A small image classifier, trained from scratch: 15200 steps, 48750 training examples.
Rows from expert 37 of block 7, named by matrix and row number. Rows with one number belong to one neuron. Each number is 128 + 24 x the weight over its row's rms, rounded and kept within 0 to 255. All counts start at 0. Numbers have three digits each.
# up: expert up (model.blocks.7.mlp.up, 64x128x256), inputs 172-255
# down: expert down (model.blocks.7.mlp.down, 64x256x128, transposed), outputs 172-255
up.38:128128121171128113118161154128128153128128128128089110128128156165146128128100115106089143128095128112140128180117114158117145164151128110113147200150105111128153128100128090128128063128148151135101113128128128101143187172158096177128098153147164128128
up.39:098151188144142151086160128136084154162128084201095109147074128149128128128110128151154159189160109128157128128114128142115100163093106119102128147157116136154128128170136128128128128088146135128164119128114110096120111180128095128120128132146094128137
up.40:128128128179086190128166151128128147115160128128103128128099132137128128128118128128112111103178113128106128128105151135168089128119148098128128138148101128140128151087170128143158128091165163108141128128154143128173128092174097149154128101085140105095
up.41:128101129128128160121128092128061128128157192128128155090181093128110128128128110186086128120128144148103114128137119139191128152105128100137090115118143155128118128116146099150166088128114128128108160128158093192102149149096120184124093128134138067154
up.42:111100128109128099085128128120139106114151128089096128128135128148138115165150118093133137068157147102095153105116128128154093111091128128101158094128160158088120090170170155117109105112095128128157160117128099128139137101142154100166113107136150167128
up.43:139128105115152115078115127098128109128108128128128128157136151175143128128154106115086128142104128149165104144131164145150157100128128107166139159175107058156171163128099120128169117141145168101101157128128128112128200105128109116143079128127164185110
up.44:128108181137128157143101128150128144081128166116083170101099102121107128083096084149128150088128128104172143170103177128074114152148128128144137128096128134128128117100128145128128121128147121112106098162128128144113130128072077128108179153128147104157
up.45:115114128115154143123128146128154147123153128077128128136146096132128104128140162081116128066108169117161113193122128116136104128103128128100152154128128124128128134102115149106106110104146156102138176128102113187121120128128155141138117163165118093061
up.46:146128107136107157154116128091128128184091128137128146128128150128144128105148167128155134128128091128128128128114138156063145128172162128160128115157110094128157128128146128164119147107100128138146128168117128119128143147140115109082128138104113167128
up.47:148086118128126128138151115107138128128158082109127128110175127108111136118085128153142094124128098128128170146128148128173128128128104093128100112166160128128124128141094158157077124108108122104163150126150065184154090140151150137157142123160140119128
up.48:159128106128128104152144118114128128128128159090128128103165152128093108111128117148128088146150128128128110121128128135128128128152148111128128098100103121128128108118163128174102095115156072111176135128146128088121183158110118172128128135152099108078
up.49:176128152106128141099162144148128128128153128093135174097153113144083189128145120128112148151128150128128143088110106153084164081128157167146091137145128112128102096107128105137138117128080099142096145128159128128128128090148128117104122139128120107157
up.50:128088128181147128094170102103143119150113140146128152128097118128153171111128143112088096140128144140128096152079128147155128128158128154144139168128128151128167116128196184128128128128154138113128128064111143108158138114157083137109128128106115128128
up.51:118170096108143176143146200087128128108086117128128153128128107128170128139165104111085143120111128158144113101128148128094167128128156128090103149114090107128158125120158157128156105151160098134043128128096128171128113119107098128139149135128142128119
up.52:128133104075160128128128111157145128135128128146144169128093128123096164144135128112093115147145155128148128102182128128175168101128121092114128128080128142135144091112138142115180135117128177128099110128116128133095147128131128148151116139119128128104
up.53:150169128197128094128167128153084128102111128103140176099140128128128107158128113145128193101128107128159111145156128128128136098092139128128140128096122128128128151105128128112128146094128095170128145102159092100142103143137083128135161128128141140155
up.54:152169128131140128128116128128128128117106109062156109128158103128152128150128128107139185101157128120063128128100111153145128160114198087105128109138179128133118128144128128142134128115101089128128128128168128137110153128153132156128200115157128158155
up.55:146116128194128128113116149128144128185128173094161100156140090082128094140099171132128128120100128099119119119116160128128128128118142128159201137128171135098128116164128153106128128105116128128128157128142104139108188116144118114096148128157110128128
up.56:128174128072139095128128137158128168088140128180128158150117115146128099132128106118146128128128096102170183128108128128128112128067128128123128106150075128152128128136098128128163140158147093152110143146128153109120143128107167101128128159098157107128
up.57:128128128144123104070128107165164121138128159085151110152128060140128069160104161096128128165121128128149179128128128152158098128100119137102173146128161153124158086150131159128122128128104157124148128128161095162134138128162128086085159116151118134110
up.58:098128178174097103128157156109128092128128128088115152128137146128146105108151149128079128128128128072090107173128128155104128120143067150168145128128163142097116138142146146128144174124123128071128128097141114128182143109128121114155152088128111151128
up.59:179162167128159153145149153128128158121159116105128137142106088144160099128128137115128198106184114128128140179093145083146097128088128142128101099148141144144185111128116159105136138128128143133128138107128083154128109149128128128143156128194101128078
up.60:171155114092147122108128128150208141113143100082086128134106168094124153148146116128151128128147115149128124128143126128164118153128128131073117128128128142139128129128110128119157133142136070130113107092158144088128145128144090128108100105072128147066
up.61:128154128162141151057128128148190128161128128128128147095091110123184099128128171107099120144140057135167097150100177120128158163158105141112120163142164139137128104109107136143099128094180141128128119143107128128162134123160097115119136128115128093116
up.62:128128118166128144156128109134105128153098116140107100175138097113142128064148128106153128128138096155189128181107203102119128128136113128128128128190154090128184147185128128186128093154142119153128128112153100128128128128113117107128128128128128117098
up.63:128162108128097184128158128097128128151141128104104150128101128189128112146114179128128148116128128128128128128104151128128098083144164128105128128108128138128148160128146105110128092146174153119108128151128128109128089082128128164104128080090128128079
up.64:104117138166128110118164154077128122146115111079113146128149120115098073137120128157128152140128128122128128108137128163104128112114076158146128128140150145128108110147151128128107075082101128096142128128115113158155121171166100125120135128159108119149
up.65:137143164173128135115123163128128164071128137174128159114118092128106128153128128128100203140090128111091128145155128128128147139071128138155097128112128105138092128117128114128145145128141153165119128128091128149157128128128100182128153128189146112128
up.66:128117155120128141147137157121142087149112092104128161117135117102123128150128136180183135133079108169151096111098121113110161118120116142090128102120149119086141112101128113112168134128128112066197128087135135108171128139117153116128120173091128179087
up.67:128128128128106138097190154128133128128099113100128168128128128145108128128107128113151101139128128140094128128114150167151071113157116128128113148128123136153095128099128136160123128197136179128144128128156197098136128099113097059152136094128168163171
up.68:128140171099182128098128128128128142179128157099128148137154158128098115128136153088128120128113171104086128128120128110149105115128128113101161128083098170137169092128141109080140115133100102128135156143154107128101174111142087128139115099128148160103
up.69:128097065137128106147112128147078128146128110082148092128128121079185097128165128128142128113115147128128122151128133178128128162138114160177123097139157136080128138122159111128081173109151178114108103128163149118128152084114108128128175128105146157154
up.70:145143112101148118108110099128128100117066174092128128128144162170168138164181142092118128128098128075069118121145111141170097081137128159107106145116118146089123156158151128128150113165128128116139146128151147113099163128168086100116092137117153151106
up.71:115146128128163128079114128128182128088158088111128142128128192128128128136100132094150086136134158117132121110128119107166107079108128113093128108101114150143099142115156121108144143152128094105128128090140155094155111162148150128149136064124145160088
up.72:102107089109109128151128121094128162150159112128090128155068138137159100140158122112104087153141128149160090128148139206149153128156144128128084128155151128128147128114119115168145078105128156106108113120128120128163137140151128128111128121128104120128
up.73:128128138096171078095087135171112128068128128155146098100102122101093165148151104143128096128128126128142106095117116128128128157106189128128083114157140128128091165128079128128128128133078138128093118093149123154118119174140163109158109128172128101138
up.74:155128128150157128136128128177147139165124128086113111117113133128128101181157128121128128107178116061167128128073128154084094123128117116137154128110148117150128088128093176110156128128102119145134150145161113128109159128142143169149165136117114128138
up.75:164108160100128093128128138135206115135128149120128128092109128111110111128148112113128156172114167152113128128138117169158085128139158128090108155116154144107150085081128128128077138128123143110122124128121128128128164106159152128128128144128128106118
up.76:197147128226163154139149141128073113128128121077150128108150110093115128097128088175113184119144105128128148128150128128128118160128142128151128079128158128145157128128128128128128128128128102128128128149171069105128113138128128128059146160128114111106
up.77:114128128128135155156101142120119153128128117095140092172128099162098111128146157104081121150103128091086140168128160128128174136083104128189086137110142155173107117128100085141144087155160144128095150128075128146155140061115128128143128161128128128100
up.78:151155087174083128153098148109128105128128128161146152093140091128150099128164128158107113128084102109133104165128183172119159157128128085143097158128152128113168112128093128167089128141157128111152159162069157144128101089147128145128162140142128106111
up.79:128119170124160062128084128139152104108103128128074084111128128102147162152141107167137114084102136128128128109083128179112128104128118157128135109128149154098105143108114184096112128113128123128133128128128100120128099128128173116141098170093138128128
up.80:147128118110150128128111147128084146174115110128092128128116141091111128113159119154148103116095128091164128128112128161080128160128128128167128096097128128128151084108128155153074115094160128128086159092128155146100158128128128106151160128078128097081
up.81:122128176150128128128114145128128138137113104128128153154128107090087151082138088128088102161128146145155113123128146098114087128140179154093108147113128151153188076112122128112108108084084147115137128141111141148128099110110101106099113164128162093128
up.82:068166128142153186117147164148128128116128143123139102145128128128128128156149147128128128102117128101120111167128110120115110106112128128128128128121144164150117128063183103100142097178128091148152128128128128128181128128128128145155128128114148128128
up.83:128093068146128112128128128180153161109102114107128101142165143098118102155151137128164098065144151115128128157140128103194128162150146115100144172128128113148115147128128128128128114146128095128154121128170128139128138120103148106108128128128166128128
up.84:119120161128128128128128128141128072149145102128128120113187134128140150128159106117167169128145151109114120108128128128161173117128095109158106070128128151152128140167163128128141146147100097105128128079162103128156168132101115074093142118095146144128
up.85:094153128139138100076064118136185109062140105128128128167098180107134177139138095147128109128143128097128128150158083136175163138092128134105105093144128128112109157149145119164150128141128128111152128103128108104202120147121140078156107128128138118135
up.86:137141128140144128128113153146208136128128128101098153108120144128101114162128119142098088128128165120175128110138066128086102136128159128096147128103094137118097106076128081115077094128128116113128113128161140067114116128128112147080090128128128144111
up.87:128148152128136182090161128150128156110165128175107154128092128128105143119068088109106128182170146107159128109128151108114128093151112104111128115099109128159169128093074140128155138128128107103099128121141156128094140185179114131128135122119075109124
up.88:147100111148146128128108128128160140103118111096128128106150137179108180202128120093128153142128151072118128128085142151109113104100128150143128128086128067116085102136171132128148114128124117128150176099128100128141128128166128175110119147168157149164
up.89:146128150170128154128168128135128128123128143093096128128128110147128141128128144117128128107128117128117111128136128099175150128165128136107128162103128128139128128128110172061107084150154128082108149119154128128128187083128103128120121104154055128100
up.90:144193103128145128118109105138128161128141098091128139139123102128134128139128128071128092119143128128108128128110110183155152120128149128128094141143128147128088128115169128192138158112099117083118166147128160128128159141173113141141181114161118093122
up.91:099105150102151145136112128128143128128110128128139141067128128154124128188128149117101122148100143128116143158081149163113105071136085162185128128153139128108101117139128128115150114115128128128161147088147152120094157128128145155200128113172128153108
up.92:160105139128144110103128105145128141084128150121076137144109143128095071128191076155112156148128157111093158087134114128198034105128128118098131128128128153111128136137151084098139107128117113128128104128128128128120144169151085138098128099171160143146
up.93:150079179173101093087159128123096102095074089099106156103167142145144101122128118146106144148154128094103128128128128158128110158144079189146138140135128128113118128162144164128136152148119083128128128102184128128128137128166107120157119102128128145128
up.94:128140128128128135128112172128128158133128116128171128134139128139128065145105112128128128162144128128128101128099128128111151171143150128128128109128128112101128108168069096176113115128128108167128136128154128114089095116098165135078128164144150128094
up.95:128128128088091128128087128152119107189118184147139101096128128128128128128116147128128122087061137099124128139128149128128167128149114110189128154082128136148113103092113161123128128092113109065141139128068128148128184114117128114135105128128128128114
up.96:119142128128089139128137128157153172144128115128082157111093140143160075152165141128158153114106128116104128161128118167111114136128128166095118128161128104093138116154103110103135049106128094108075146128128128103128152157142157165135111128114120157128
up.97:128101178113145111128157129160128128163128113127098140128123084128084195134128128124134179128145147117128128111128157128128128108128159128137155136105151128128128068095147147067128128128056108128144128149150110136114128074162145181128128171128128109145
up.98:120140148129146119128165102101128130110150102142052137116118140120153128128102114103121128084152158118128135096128128119171097082160128128141168128117140151143109075175157148144113095139145128117128135176160072139098111100128128156128113104128128158156
up.99:162107098075173095128128128138167128109112141128128096128119091128128128145118160087128128106100128128128150128091120075154114144103128159104128128155134135119128128091098166098112115128158136142154128116122110128136109115153188128128128128151128140098
up.100:104143128128162140128187128128089110139137099107097122128128137159181111128128128128128128142152101139142121113128128166138156128173128098128128112128128067146118103128165145133100074152112123150107172161157108099142144154116115128161117128100058169140
up.101:153117120171128155098158104150156128138128090080128128139155138137128103150166164119143171132128143124128097075160101151141112128128118128080118142137128183079111107095128133106140128139128144097148155138153128123162146128165110136131136128104128155111
up.102:115134151169128128128143167073146128152149107092103128167118128128147115184128128128142128128163153128146128128128136160128140147128128152170144152128158115151141128093121128109202128098139088128157147116112128167128119118150128160128160155128146157128
up.103:098099139066098107128151168117073144128128128114150118122128119185138157091098065115149128128187128139137128166106128149144128102074124128134070110145105128128111128115112154132102140150128185109128128140161128163128128140167145128097128128150105084128
up.104:159128180128150080128103151111128128128128106099098117167135093128101098136128149128118128153128135128128128078128150189156128128107128119106108128174163115128128151161128138147088112117128128171128175111105110084104149148128121128128166128141114141128
up.105:136107128159152102135128150149054161085128175126128128128128114160128128128158074128101065114140144086108116128149078145180133128128124128122083128141111128098116157153146093156154128128086128135128140097150111122128113163077087143156128119143158089194
up.106:096128096128089153150107158128136136193147165128128168051115091128128139109128143128103128128128143139111128099128153149096128159128128128128128128128128159176148097128123138156128128128099161140152128139109140128113136164128128141128172154128110104128
up.107:128095168146138119128103150156128140104150128146128128106128122128163128121104093145123128089121103128143128147110160096099169171128128149163104102179132128128134181168079118128159192123112128128142143094128157179128171128119121145128086152128128128100
up.108:128153139085100110150140115166141128179113128108155172153082088128128092140114144104128157167168093150078128128128136181128150128151150153100111152100178155139093098123128128107091113138089128109146128155107098128136149097140109128128177147159136103088
up.109:128095139128128152174128128153075195132139173145128148111114086128084140083167149103128128122191158141086134088121128128147088103114215128145100152128128128117177128125144169098128163138128128128128128128128116088101106098162116128128114146155116063128
up.110:128157128133162155071128150128149105128128128063128145155128118128097153153128128100114070128144128128166107139109128161106128143118147128141182128148141067143067128128162145091145128144152128128173145075128128114105187067128128128128169148104128165166
up.111:128128128170119119128179099085118128139174105084128156128152137123122128118148154128091170136128128136128139128090128145159098128128128092128128057128140128149157132128163102112110128128128144161135151128128128128184175147173150128133159128186108135146
up.112:137128108128128121109142128128146145098116161128064128139139202184128128095161144128142128111176128114109118102128102163102128168165152155102081128113100144112120143158140145106128104151147110079149160103117128104128072119144122128128128092128062108128
up.113:128094175128114128128170128117096112137128085168174128111128113113156151128107092158148171153163128128148128128104116128151128128102137160156128128128150128128128128128102142128137127169116102149128128118115128128128133167139128128137128108128096112142
up.114:128128178128165202128181158117096128118128116128128081112128110088128110119128106128161078121128108161064111128144167150128108087121128105091128144108146128157128128128128148062147098144185111115128128128148094122152128080128114155163183128128137161165
down.38:137128128128090078111128155136121117128128114170128171157128128192116181128141128148144159090152144128128083098101153164184128107128128106107105092123097128102142166095082158128116138152156154103128104113116094128153113116128151128114074128092103128128
down.39:128128128054109154128128107128137112128137147128128128104122149069156183141128107126128145128084146108128149116167159128169128121128104139106128128153106128128168128098114128169178120128128147106107099114128104128179147154141122103169161146128157114128
down.40:106145113145106118111128195143149079089136128150177147151164128100082128147088138160128162128128128115128050120128159155154089144145128128128095110115145160112156128128128143128164153128128146152135128128128182123153128110128154187128160146171128097128
down.41:128128137144109106140113156128104111119119176128128082128128142101157094082094112169097145091087151128128128128140128147152151140151128112128128128104168128086156141128161152097154156079109128128128041128128166128128128155065183120093094140113114135128
down.42:128099107135154128128101138128108122128077128143156128164143128128076110128133165128117099128128128128114110141113153106128089128128125128161135152133192115075174188177128141090142073097102150110128139104128128106128151128068106128098075099120097128119
down.43:140107115128102128139164172128081153146103175114128095109116135128128177142118105150140174151118138116144093108128128193116128091140098114128150140156112128128108095099115128087106115137170111115145145098149156162175108109138167118137142159118163128109
down.44:128128141138099128115139088100128128132128099157111118128158090101144138099128110087109155143108116095185144122107128158090145085128128128128128079128146141137128134114160128128085138139123128128136128114095168149093091106096143128097133157114128128059
down.45:128082128134110125128134128104165160128108128128159155182103088128128080161105136096077128154128108128128120128140056128128114143128106109102145109144109154128138148139099137128140168101111128108108164128116128183104110128128113150080073145163109101100
down.46:128150115128128155128128159174128131128170100128074128128128133081158119137132128162173116089150154128094148093128128128096145128128163128156099178080073090151116144090155097143128128156140128152158091121176128128144108146143161146145124135128152128140
down.47:153128113152125140100150147163134142112112110099158161128102102163128099155101138128158093130116113108179115147077123106101128161109139097100137140161147181104117154167095145158081128118128118116128100138185135177155148154090117095146128177132144120128
down.48:128128191128128139162090139140074128128128093128142115128097128088128128094152128170128128128140128128078128159119095106128082128091102128098180088069139116163112140095143128128109112144119138128128157128128115128128128161141145106137181157128115128134
down.49:113110156128128128109141178174136174128128086128128148148118139128063108115092128128103138177148147128167128141161101096111090106105114128128162128152145128128128128128172101139128128109109145128147148128102062182168135100143128151128128107169128091109
down.50:100144120128117165128173142128128128095152097128128110113159116154099128096118138167128082108134149152173160158103128140116162088089109128128128175120128159150118105140147128128128092117128128155144081128199139128166128147128092116168128128128164128193
down.51:098117128109175128151128114141145136128111128128107150128124128145161142154109136116128094128128139116162128155109112128128128148111155203140128140128128084164097146184128110128142128128110108128065119128128100128110128128090107139128128089139101161171
down.52:110128144092104112117140128169128140128128147128106087142128128090190128148128098128192160128128149128123128128109110091128123120190146128128156128128114090128079107128168104078174102128155075128163067145100082128128097157092168159163128056122141152134
down.53:099102128128087128128102128128128128082128151136128128128093128128128128128128115166159058108149177141162139165118128063068128089165128128128088104128075128093086165106128128128109145158144171143158128106148128128128103157128128086162128128097152128117
down.54:084128136128105128154113108141109143128155144179139152109128109104128140102138128105095128128143128136128128103099102184128128128128093092138128117128062128119112156118142116148109137111139149159110114136128088135122128128142118145104102119150128128137
down.55:169128108090128156128110092128098128128161168090128128068180128155094102090146095128128157182158128117054164135128101146109161135128128101143145128139115096128070084128128128164128128087128110119128150128141128116128160128128093094151128128128147168146
down.56:139109154162151095128106128128094112095139128182154101166124072128085128106101100114101169119166145154128093128116128128128128128114128071163128140121139128128105165155100145144134160140112153128134154090085100128128128113115097110128102166134121109092
down.57:159103148083140139112128100163128128187150128128171173117128153150095171128152128128155128103128173128128142145112102101128128105138142166109147105107128118121128150115113097148128120100113180128149128102119084152120118170128069141151099128128128100168
down.58:128128128156085128101128128119108105146128082128166128163090160139140128114172153149128110115145130117095084128128102128165135094158108128170134103144162138083149148115146128118128134128128171128148128109107153098142134112117123128128109156128124128115
down.59:157140154117100116150109160128128117113145084138128155128071083103098128161082162108098166145144108152128128149128128110155110128128086084116160128145108121128128146111099128157128165137150167108128139157128156128128115096103116160128107128119128128105
down.60:128136137110119151150138149121128171137128113135128111128128156128165128115170134085162128140128110096081128136128082170102093154128169138136107128175093128087096130120152128100100101146110143143106128108113144111128097106128147097128097110094128143128
down.61:143162128119104128143152137103128148106110109119156171128177128146128128128128142116139128113116094128122105137114110105104088128119071101146106110095100128112104141153089085161112147102102108146141135139142142113150128172101077116187148150128168161143
down.62:120141128093105128143098128133128128164098128122128128128112128128128150128112113102110128109110128120128105088155128145128128128128128128145128128128093160068143128095128128111107144150062197115128083137128157128166156128157162116128100128099128128165
down.63:128128108149153128128091153128113117105128116110076059128128108128106137128128144109149147128128149063142159128110169104128168128104095128128149114157139128164145100141107158160112079143102136100140128128128128097090156108094096112128086140147128128095
down.64:128163128184104149075128087137116119151087128119144128167101154128191138106152156128109128112110118143107067151138106113145128128136101128136100091151157128128128163091139139077142128128128177146128128128142201145169109143096128146119128167128108119145
down.65:128108128152146128112128201117128091131128103128103128128177115166164128144122186114128118106139128101159128170128128137118066128128118128180112136158128120193128196111111146128157128113139128128106155093102128167081128134140135157115128062128111119128
down.66:148128101128128144111116128095128168128128102146150161141111144116149111107093128128111096128105088080137120128138128108090141087102147106128143151128128170139073147079128152096155148187128128137119128177128204128144138138113094103128159128145097141147
down.67:148119136128158118128172098128149095128104095116077101101128128152139118128137068128145095110111107115161128116098128119128148128159144124136128128165128128115128135103140118182105098143178136147145098120146097149187105135115082136128128150145128141112
down.68:128128097128162139137107103077120149156098153108134150167142114128114108139128169147128139128084143100114128134105165147128128128142101143112162154099183128099128128128128128092121102128128146093128142154087155146149118111079132145145087103145140128143
down.69:163111128117154157162156109128110128208150135153101149128165128133116081128156135112087131165118120105148156086143164149106136101128152119128173128112203117106116120140153115144128159141171128121141163116115157120128128119108106113107128100057128103180
down.70:141143123128116128154166118128128195080117115110112128149128139128128104119148145103108155128096118099142128128142120128172136098159182140145097138112176135113128149128142128071185087144143128139132159128104122128128101183106156145114128107180107152099
down.71:141128124158128128157161111128128187075173096128145146104112103095128103188100128128128128096120152128128128093115106091147103128138113098153133139138149156128099128093128128128161128135128118121120137168109075133178098161151128147166094128172128112128
down.72:161152128107142119164128149128141113128120128090100134128142112128139163128128095128153141128128183116128114128128121128128148155136146116075176128172078096128122116122111162128118167117157098136142128105128123166128114109133138128168128128128128159092
down.73:101080156128128128128110100128102138151098156102128089134090128102120111190083095161140099106122114128141144128068146158144168141159122112133148176099116166138119096095128128109098149117148110128151094172128102134151148179128128090136112196128155128085
down.74:103144152142164128128066096153096165164100128128128128113161160128109175087128176111072114128120113142108107118142138144107156119109161166114119115067128128168103144138128157135134154139117147128097180166134146128118119096128162145124106135128128128102
down.75:128128128153128132098119128141121133147128148151128154134141156187138073128134119156154128128091102105091139128157139098114084115092092168128173128108128128090077176143161158083102171145111143114102136128082143147114108128086128097128128146094128119173
down.76:138167105146173142075128148155143080128117087128128115116143107153128117082123144119106078147104153128137117168106102149095128148073128142162114140128145128151099108128160143085128120097106104160105128105082107157095157128155141128128115114150128128146
down.77:115156128143080159128110128136161144102128140093137112128099089128093128128128105128109157192150164128116128106161102114128128128128108128128098128171104093128164099128135168140118110144128113099137164128189151169114128115128138128120153128128109111097
down.78:160139146105164114143107115161159120148138105076095128105174143116139161137128156143136140109108139128128093154118128128174104128176111100154145114160119137141102103105128128156097119112104128096105108142146100161118128106128107185128128153128112128128
down.79:109128143154192160128128109128119158110084157128151147128142153109136131144168128098097121128128121150092142149128128161213111128184140128096128156128142128113162128128188128090146128122115153094098136145116144128128123128133164165111071158148128128117
down.80:141107099128154093128128115128145106116141159110128128108128086173167117128109101098171103128095159118128114142112161128161175158113115128128114150119162113128146156128071128070153106109128117148090103128095128121128114165128128128178095128128155128128
down.81:128117149108176142128112148128128104147092128150128139122155128093128128128128128128120078122091120128099171094146134133128153146142138158138115128073128151145111134097193100093083114110095128149128093147128128118128138106152128128153135134147094137175
down.82:117099128153128139128096147113128128128116128118128139148128158104110099128128128128078144098108168128194070100087181109161086116097092148118102128112128156141162167128128094128108174101128128072149088128128128128128111128128128141128112146145128114147
down.83:128128128109083128128158138128073108128103111111128128128161115154128150121166146128143150105151128155139110112103109090128128087087138121128128124106128164133090128128128128156102156128132153156079060119159177145128128144108128103158151169112097109153
down.84:086145101175086121105103163140128147090128128151145128128118161093109106119118109141144144128128111167108128169128128128137113146151092105128128108165156143106121160109128115151122128072191140087178128109117101128119128090128179173128120128128146098080
down.85:094100128144128128128128158183089128128128128151128068106128108065128128156096128158128153128147092145106128099148185159182128128149109096150109098128181093115172128128142114120161107099180128109128128128094099128099137116085151157116128128097128090089
down.86:144144145147153128150132128128113115161143128139145191104128128089128128128128140149128128128151128137091152140117100128119128108137140117145170083128128128128128079104128138112044116128128110128142128157093128154106128128141128115152128128121172128098
down.87:112128128128131105109128128147083140108128139128128128128128075101120140166082119128165168128139139137146150087081128150111099137105104082128195128167097122106128103128128159106143128128145098128141128128150128175161147128140153116148102166113128114141
down.88:090128128166105134128098159128128158128128059149173128128128157104128094142080128137128092074132143106128148165128154091128114101138061152121128128124176151128117151128128088128094099128128128106128097112144128140128151128108099119128149159128128093128
down.89:150086165088115168128100067128139110146128128128128089128135128093128105087145095140108144181120137144083134092144128116128150128128099143083183146168168140128157101128128106128094112091093114102163116128128142157108152097147123117137193128128102110128
down.90:107128101174082128137128146149101154112128134151118137106128085128164137153128096156134155128140122163128128146105128137144099090128092093101150128115128146142117128128101128128097128136173128104065128143141083147145128128144152067128128167128143158119
down.91:108117110109117105110140109105106128099128128109166095128128161147128111128097128153087128121151151137135094128117109147165128128128088128093169135175174128128159109128068143118128114113128107084105128101077128159160087110128142170148114120128132119128
down.92:100097128161128128147128128089107110128128142131154114128117128090128110128154178154128128128126141178128128117128170128154128128128116102107112118128206146128192113115128067105128144100137128128128128105102128128128168128063164141092113142124133135128
down.93:165161097128113128128128111144106100137084141119147120119128150161152151106150136157128100103108133128113066145168128119128115128128105128128092128163128128128128128105109104112136108088103157128128102114142152146128108128141161144128107128118128138141
down.94:128092095128128151128111128150071135108128128128165147151154128154128145114108156128075128144108088074194097100128128128111154128176153150117128169128100128128128128104128110128128109139128184109140128039151128118108144128142117144128084144106105166154
down.95:128100142097150148164171101149128156128165152128098128128093108102128128128088112128128128128140120150097166128128090088140150140170150119114128161096105128098102099138156155128157128101128124128091128184107118097109124146111101099128106110124128128119
down.96:177128113141167139136114147128146128132146119070111117113110104114159138159128120098128146138128104134176097128106164136097155128119174144142158128166149139146181128128092128118128141108128139128139134112112138141162164098118149153119151108095128143098
down.97:120128128128142128096128128128139160128138146090128128128128103128128048117072118128128141158156165122093128128128133099088109147096138162128153128162128094075085163143128128128128134122113106128096124128128128128138128071128128128128128091128162128128
down.98:105128128168128150175128106097102121142101128091101140128128143110138128128131139128160121117111158128115170127095120128190104128090112116114153168158128138103154084128178128128103083128128109143064091137128101121128163128072131128128103085159128095155
down.99:149116144110113173084186096125142174101128148120152160151128099169113140128122117128128159128128128112128147103128072137111128149128182128128128128112099119150147128119136158088128138119084128128100128156128128158128113158164121152115128160128089117128
down.100:128145128128109094155128176128138131128109094128115155128144117128105150128144114128099128121153146128150109128128167084111128101138169128146097128108070151128128171164128178128099128117136121099146113095155150128151100170137135157099184091128141094116
down.101:160159128077175161128083128109106162151135128096128128128118174095122128115128128107137096112137146105074155114128133107109150079157154170128109146128128081091128157104098128083145146119128111093128144128103106094111110102116145120128114112087128147136
down.102:111115086161158143187093156142178156178117106128158128128128128143103128153142114108145172159109103152118128128137128117115114170090185145111077163128103169151101128115089115075100128104182128128128141128110144116140094128128128153106128139148128142128
down.103:151125143199143085140089190128128097096157159153161128173084062152114128154092143117155158128128141116146128139128128116126103128107111054128174116128136128087116134128087161115128161136128128137148128095101152120167149155105128110107091128161159128128
down.104:104144161128163170153148113128154088117093128128150103073128150105179128119109111128143128128116128111099091082121149121128157128107118174162128148155128149128139073101128113111148157105120100136099106146128084182128093105144154094160162120151140128111
down.105:114128142153128078141103157114095097153116139128147095128108072115094128117102128143167128128128116142128106174118158088154161111112109081128139127129128128111128161128117148128103149121128128128152137128128171106141128190073150113107099176128128121113
down.106:131128099142128128128150153098128132156128143110146126128128146128147098128066148150128128112128128150188105078148128103128157151120128128128128083146128103151128128170099146128128114128128123128129115192158128113128160115152168098099128149128128128164
down.107:150141116108167128136138173107112134165099118093109112099128150100128128128147128154128146150128128095143113149128128187136136117128108088108128191128128117112155128128096151062102082143158145153128153088128181173155075128101159117121128128106113138108
down.108:128128148128093137110160159112115105169128145139128165160128121128112066087128128186151111073110128140155187117128094137105158169092128128128128098174128114093134161154128128145128142128128105102151162100128141128138182157088094109107169104128128128151
down.109:128141096162128086128115133117102145140096145099142128112141080117128128128128128146128128139168151128146113128097104098070128151128082081152188123119116128128104121110128111128128110128128153128128142128137128176103128161088117128147128146145148161163
down.110:145108128169154156128109149128128111128128112128109113128128128170144128128128128128139128128111143088128128096099111114104139128128128093128128159088128145142128102170099138128108141193159111128107128141128128128082113159110093128094128167152128180100
down.111:089080103142128149103153128089128128161128110149161172128105128128123097128128151141092128128128099116187111144089128128139095128128112157167109114128141178110128154128115128128140107145128126128128112145150153146128128153106128128128128081158128128128
down.112:108108111128180138171097053104111128128086128143147128148128096070107101128142110147157144128110139143128103117159139111128084151142113135099157091169101097077128128128150160128149135090108128138140116110145098112128151101087128128078128142109128128128
down.113:153128128128140153128128184128128128114176128111163084100109115140128128137128146142111128103105144105128117112128128097107128128128141123145128117197128128128150116112128123128128155161128118145128128111140194100148145089112170148128128107128128128128
down.114:111128145097128091149128158128108128150139153082128124091128183128099137094111128138182103128170109154084128118091109128128088106115141163128146128113043099157113080154128111152143100138160114152156128128118128100128141105128145107128111083146154128189